config = dict(
    model='self-supervised image encoder',
    dataset='small charts drawn from random numbers',
    train_examples=203450,
    image_size=32,
    crop_scale_min=0.4,
    horizontal_flip=True,
    translate=0.06,
    color_jitter=0.4,
    method='moco_v3',
    arch='resmlp',
    norm='layernorm',
    norm_position='pre',
    activation='gelu',
    mlp_ratio=2,
    layer_scale_init=0.1,
    parallel_block=False,
    inner_norm=False,
    patch_size=[4, 4],
    conv_stem=False,
    layers=8,
    width=192,
    projector_hidden=512,
    projector_out=128,
    projector_hidden_layers=2,
    temperature=0.3,
    target_momentum=0.99,
    init='lecun_normal',
    residual_init='scaled_by_depth',
    optimizer='muon',
    muon_scale='match_rms_adamw',
    lr=0.0015,
    momentum=0.9,
    nesterov=True,
    orthogonalizer='newton_schulz_5',
    adamw_lr_other_params=0.0025,
    grad_clip=0.5,
    magnitude_pruning=0.3,
    steps=11800,
    batch_size=256,
    epochs=14.8,
    lr_schedule='cosine',
    final_lr_fraction=0,
    warmup_steps=2360,
    weight_decay=0.1,
    adamw_weight_decay_other_params=0,
)
Rows from block 3, named by matrix and row number. Rows with one number belong to one neuron. Each number is 500 + 25 x the weight over its row's rms, rounded and kept within 0 to 999. All counts start at 0. Numbers have three digits each. After the name is the row's rms in percent of the matrix's.
# fc1: MLP up (model.blocks.3.mlp.fc1.weight, 384x192), inputs 84-111
# fc2: MLP down (model.blocks.3.mlp.fc2.weight, 192x384, transposed), outputs 84-111
fc1.133 097:494432503507507532536502533500512521522500500500476488500500470448487486546495490485
fc2.133 095:515504463550500428461483469544460496505500512497524484521500487500469486500500483525
fc1.134 106:569500494486452500500494477542479465499474530500539464483515504500483517528520493500
fc2.134 099:424484539464558500500528500476461516523535500511442508542511452500471544500500475473
fc1.135 093:535486506500500517454502500534501500558493518522500500527539510488500471500564552516
fc2.135 124:499526533519552492534510508444470500472530491508500539469535500539533500521460510506
fc1.136 095:467500484500555517542499500488500500471498500439525523483540500500500470500538444518
fc2.136 127:500519474508533456507535515528502473508500509535475532484486465500500500472477534500
fc1.137 110:575492500519527534453500500515531500500500526477500512458526519500516518500500469467
fc2.137 110:445500458480488473500500503500500515512448526564500522532456491473496509452471538497
fc1.138 097:523500536531488500500500485500500525500504520500502500500480500489500537487474495547
fc2.138 102:512462500500483471525547500500556472500507500482558511454537474500533529500500471482
fc1.139 092:521493487500500535536408476500467500541459526507524500500464500500495500500500471500
fc2.139 089:454499476500500487457500502455500494500458500482500567500500488489518468490487542524
fc1.140 094:500491477509506566487485530500500470505539513493500504511512491520467479483489484559
fc2.140 099:480481486489479486500472454495533520474490539486487547487492500523500521481494533490
fc1.141 096:495459460471517500471547469489500485520551500471500500500468478462500487399500514456
fc2.141 094:525576484530500474500477501519427505473471486524469481500500535501468519515493443517
fc1.142 097:533500517475519500500515483481500464537496500500507500482507500502537517456516500500
fc2.142 109:500529445459500521499500500500524479490486533523500521500500500510508503500460436512
fc1.143 081:508500500507518493478531501500500494500471510472500500521525536499500489537465516551
fc2.143 076:490516500509500477553494529515522508528492484534540500506500500500501525467555518465
fc1.144 092:513500539529505481521500465506500501443500530507535471479500500544500520473500491512
fc2.144 084:500500526512535480492532500494493500542500506514500517517522500500500488461483500507
fc1.145 091:461400524465500529520500500531498526508500500500497500469500521462432500500500524468
fc2.145 111:485510500507492560500500476439500524529519524551490500500520475500521500494500519468
fc1.146 085:519475562498500500494509513477500524525444470539513555472490490500468500502478506531
fc2.146 089:500500500500500497506513504488500518489531511519479454500510454531458496434519480515
fc1.147 162:519516490524507467481454500481581500495518488485523535479443506482484500487491522500
fc2.147 111:500396491487525513500536501551544496535512469537458494531511465500500510496497500486
fc1.148 134:531543473502500515541500495597504467500500500488500500521509500510500467447500489506
fc2.148 128:528485483465500491526500529500521500485521500490484500525462481509527502500462527500
fc1.149 098:507500500465500500512500500474500527500500448506524500513500470522500518500544525500
fc2.149 084:500464500554496490494500496500500473474533542515500500500500539464436500500508453520
fc1.150 102:507473499469500518486526500478477448518516500500473500538465509494500511503462484505
fc2.150 094:500547493535500513500498536485508489542492500531506500500500510500500493500530515543
fc1.151 096:453500509500505523561500500500500463500543509510546479525468485500535500500496500481
fc2.151 097:500496477500459500503500476537537519489475480500541429462529500441538537532500501530
fc1.152 094:519500529484500500481458500529452466477438500500460500500500487529526516484524499559
fc2.152 082:500500523500480518538492510523544500530500492478500504495500500481453500512482500447
fc1.153 096:459488539500507500500499459527541499476493512500516537466516500439490443500500474500
fc2.153 093:500500466535500500512534500500500530500500481500495500500500525440562500500488514514
fc1.154 095:531548503500511500500488500517500495513500448434472500493477504504439487477551443500
fc2.154 110:533420500495500522534537530474500539500499555500500519467500500497558513500500500500
fc1.155 097:479494530483495497485500482500492425510502529484493500474500516500500500460511534500
fc2.155 097:479486438544541535500479500496475495500497500561494500500454499500517551500498454514
fc1.156 087:500538475488549519500500500500500500500516500500462517500539472535487500465500485513
fc2.156 090:552454492474478500500535536537472539501500518501500493500500500506500500515474539519
fc1.157 095:465501520459524461479516513473500520470500500485515525528525494500495490556443500510
fc2.157 114:536486532472500539500428476500572515512500500503569439500472486507500511500504510500
fc1.158 128:500500494481521529451479515495478512495510500482544481467476500500500511560473502500
fc2.158 119:530490545500484489494534468492458500496500534517484524484532510490473522494509500489
fc1.159 097:486500500451512558481488500500500530471513500469499496456506476500504558483498476467
fc2.159 099:539503473479500458500517476435500481496537507500491500500500500493469535500500523492
fc1.160 093:522500500515488553527521454500500481527476500465461521479510534471505478500500507518
fc2.160 095:500488494493517500500510554500500500454513495500452495539484486500509463500500487500
fc1.161 112:532498465488517474491538479421496498500494463531450484472509508502449528441473500500
fc2.161 110:507500500498523500467500500526524500548477538500500500526500487527500476492546539500
fc1.162 094:527527537453500497470457472486498500466500528455495495490537495500490500541474485549
fc2.162 116:470468505505466500535446500521506555556481500513500500502477529500500498500500500479
fc1.163 091:483488478516524565500500524474474462472555523473500500500483497500533500500521531500
fc2.163 098:500513500500492436490500510500563500520500500542488466550513500489490500500500497484
fc1.164 101:521500500510518493480446500462493525500500500530448500480506490500503500505526500524
fc2.164 112:474507522500500476523500520500482500436517500456556469493542490500511514500500500546
fc1.165 134:500500508504538488500500466559500528560535513465500500500485517500485523434531518487
fc2.165 112:505500449500508511481500492528487500500521494494500499500500500488513515500500512519
fc1.166 109:482500500477547500500488477528500537500500500499488489488507457500459500437500537515
fc2.166 107:531485502499479464552493500449500500495488500520503547469541500502549502500483500463
fc1.167 090:530535543500520508471500500500475504500500501500500467527448484500544540481500471548
fc2.167 095:487473500500500486552466466516527460500456503547500479500552500500485500500528489474
fc1.168 103:496494480477544465494500563500469500530500480465520483484483535542538505500523500529
fc2.168 110:525528500507500525451497523519485546466529513537484503541491497485477520469500520479
fc1.169 092:496527516500504500500500456500523500507529493515500500528510528460493459521542540512
fc2.169 084:552482502516455506489500500500461507473533529498500500495500500503470499476500526498
fc1.170 097:507467535459482499436500497501500502500470465538506487500552464479473500488508500516
fc2.170 100:500465499529464475554476500500523528500500479488512481518500552482599500553483502480
fc1.171 124:488500540447502470474500500500500459546519486499473474480480493412500498511464526500
fc2.171 151:500507537472507535500528500514500536491510495500472536505500500516508500522542475500
fc1.172 096:500500500500500500475539513527478500492519500525498511528501500500500449553524530500
fc2.172 095:507500494523500551500478500468517490455470472463511509480515508500474555496487437542
fc1.173 096:496470517462483498500453479532500486508497473429492517438500517522478468536473499560
fc2.173 108:500533500500534515522484533504524518482511500538446523531525499499533500500500495500
fc1.174 135:514500509514461516550505516500522500514503490513506504500510473513500476514500559492
fc2.174 120:517533513479500561493506515470533500500486500500452500500500461524459548474476532500
fc1.175 088:500458511508480500481500523500486500500500518500500485500458466456480500503462480500
fc2.175 090:500500500403543432515500500500529453543500500500544513489530500500500484506534500502
fc1.176 099:500471456500500475469543507515506500545500509523511494473498500524470500502466500500
fc2.176 092:480500562510500521510529480500499483544500500467507500461500500460515500483468554500
fc1.177 095:539534531500521474495500541480445532500456500538472500498515477510500514545481531500
fc2.177 099:531460500500500552475500473527486469457500494482500535500476500498472453478522508500
fc1.178 105:462500551509471542468470497510451500430500540439455500519464500529500500500500460514
fc2.178 115:500500502511471506500490531455553500502451464518507506500491511500515500492495537500
fc1.179 089:512500500500548484500510471522500533457510518513471500500507465516500449435500483500
fc2.179 103:528504500500500523466519512500530500500500500508479510477498500500517542515499510500
fc1.180 082:508469501517509500476500516485500485482457463500508534531476487545478469431508561574
fc2.180 086:551503501458467460450500501526515506487552501500500500502489491548520500500519495514
fc1.181 096:560459500500498551500456435547451481514500514500500508504493500500484500500486500500
fc2.181 106:538493500512525469462486516500518477480500500500500509500513537550514500515525518458
fc1.182 097:500512455527462491500500451517488500500522500494476488536500500504500500488457489500
fc2.182 090:464522519500463500485498559500486473500500524500553514493500484521500519500500500509
fc1.183 099:500500518447504500500541516529500502459500500462569500500500492455486539495486527500
fc2.183 087:496500541539529498500527522500513517515500490492484500528500563529513499500532488500
fc1.184 095:500479511500490490509554473516515473500502492459543500484523484502565500500458516500
fc2.184 104:500480500495500500500500512515490476521524469500505527495478494500500507561516520531
fc1.185 109:500500519497514479545506525500515500475502500500500515500476523500502513500469514552
fc2.185 104:500488500500500494478500500480509500500490500500500473475480519536520515468524480500
fc1.186 088:528500494500530540500500549549492500506500500521477458515500471489471498520500546500
fc2.186 083:484451500500545500467500426540500473466500534450512525500500450500500475500540475544
fc1.187 103:500522500546574544506475519500500500524500490500555536485511532500519500504529538512
fc2.187 093:490500500500441526500500500537500500500500500500500470513449495471493518465446509484
fc1.188 100:556500503478503507527486573500486500586500500511457509522494500435522523480462531492
fc2.188 098:500474531575457500505500443500486500541486500500535500468500469500480500496500500500
fc1.189 100:498500500500520529500500505480489504500529529509542500512473463473476516463521524500
fc2.189 116:551500492517500474469517512500534454500544533488500498484513500546487500544510500500
fc1.190 123:465508517523500472498527475511504500468527483492500551525500526431486452507551470528
fc2.190 135:506457484500500529500491500500490500526500500494500496478509510552480535508465535490
fc1.191 091:459457562530510500524500522484480500500544528500541462514499482480496500447500500531
fc2.191 098:500531503525483500502500473500500494479474498514484489455519509483483500529500500507
fc1.192 119:537460530517499452468500540500512500524500457500500483539533496494523500476467500500
fc2.192 108:500515488488504523500526546487500520533460500551500500482439500500520500507493541485
fc1.193 092:500523500500487500528500562502535462514500500492500488477500451536483515500530471438
fc2.193 085:489500500438526491490484500497460500500500489500500496514514475516500500500467479500
fc1.194 119:503444498522500524500500500496500517500482528475500500500518482500455500519466500475
fc2.194 109:486465500496500503549482457489516489459535499565514500533510484501500500477500500455
fc1.195 090:500500500500484500500519470500473500500500517500462542500528500476457561439500500500
fc2.195 102:500500500485508441480500513500500533491500500500500488544468520541544431515496500437
fc1.196 086:464517500500500516500500496500482468461539500493509500516500500500479453500500468500
fc2.196 092:555537506504456466500502500477554490504489489515500512474556528500478441500506500500
fc1.197 102:502500500500500478475500500523511500539500481476522460500480462481492489492500500500
fc2.197 108:486500554487528495553455509500483550500466508500455496461553480489479494532459500500
fc1.198 104:442500500500487500455468549500501487500501546478522506498524519500515523468486454553
fc2.198 110:530528460534512500500500503500499526512507479569476500500487500500495486500500464500
fc1.199 101:470500452500500503490500571538500512503554481492511495473500500511519479492539513516
fc2.199 099:500479500500493500564479490511489457472476547476544509500522514534502500458488500468
fc1.200 106:500527500549555531492511517550476448508457487462482531490476535494503472514500500536
fc2.200 128:496531500480504500500476537478524509500500523515509498527530552500500500525476543450
fc1.201 128:500525509500451521528496500500539490521517472485500487468524500543445489500525500489
fc2.201 139:501537500511450543489500477500558500576552475489505448510465520541460487500517500500
fc1.202 097:509439500552500479506497500500493500500503500459500471502545500500500500500500486465
fc2.202 092:467522500490499548510500518500503529514500461477484471500522482498500467500492500500
fc1.203 093:496500565523523454484500500523468500495527474500500533529468500500500520451523527500
fc2.203 094:500500480472500561523535534511521486452480500455500500496500508497461491500500471429
fc1.204 099:495498500493516500514500466497540513500492500494500472477469476460500461471500500467
fc2.204 105:498487461505500503513463556500497500464500500459529512505564470523529500500520512508
fc1.205 097:500543549462500500500541500494537508439500494500500543532500493500480466500482514509
fc2.205 083:485502509517454471517495500500478489549535532515527500500484500453500534500500500472
fc1.206 097:519500569505500500500500515519467510477491500500496488500500493482478500500500500493
fc2.206 121:500487533500475426546473500500530507520508512520500500490500474500500500500463510483
fc1.207 093:500500500478500500476507500510503500500535554533500500474478498500481432523482476493
fc2.207 085:473472523504463512500495540500500500500543458517500542500500521500543594500500524500
fc1.208 090:500482500500489511500500500532530551525478500422521471519521474500528522456500500566
fc2.208 079:503500561519501525487517500516500500468494517514489500500500574494500500530483506500
fc1.209 090:495514512551538500456524465591492500467483500507500574540500534500526516500500500509
fc2.209 091:500490500500500447514503500500441484500500500476522485473486503474533473500500516500
fc1.210 097:484475519500460470500572500497500491500500500532507435472509503544500471528448500545
fc2.210 093:500524528537502494500492500529537509528500500460500510511505472530517481457518514500
fc1.211 104:495476483503491514500500485478507500543521500475500568500507500484564454520500500497
fc2.211 112:519507500500485524512513496500515453491456442517470509505444500414470513549500541514
fc1.212 094:500500523451509478500537518482500511500551500467510500496477523500500500494500511518
fc2.212 095:500492500500500500513453500500498546528528500536529530506547450500500507560482500505
fc1.213 111:509500521500500532515500445466442500430479500504510500476488500500487479500549500464
fc2.213 120:473549500487477469504500568526504530555500487550542500562493500516557492519479500502
fc1.214 092:487500471528500509486523512521506452457530469448500554500515522500482500530537533500
fc2.214 085:470529567473459521500500474486537500525535512500552506500493502517481580500500496511
fc1.215 084:524500517483509506500519471411489500500500467485508493479500477503517500441500465500
fc2.215 089:500527500499500496520488550475500523537500514500500561489583500530509499455501500518
fc1.216 090:457501548500535497454522500476526531505492465521551500500500536444500420458536500500
fc2.216 089:540500500500500500545483481499500508500523529461474521518511456514519467539483543487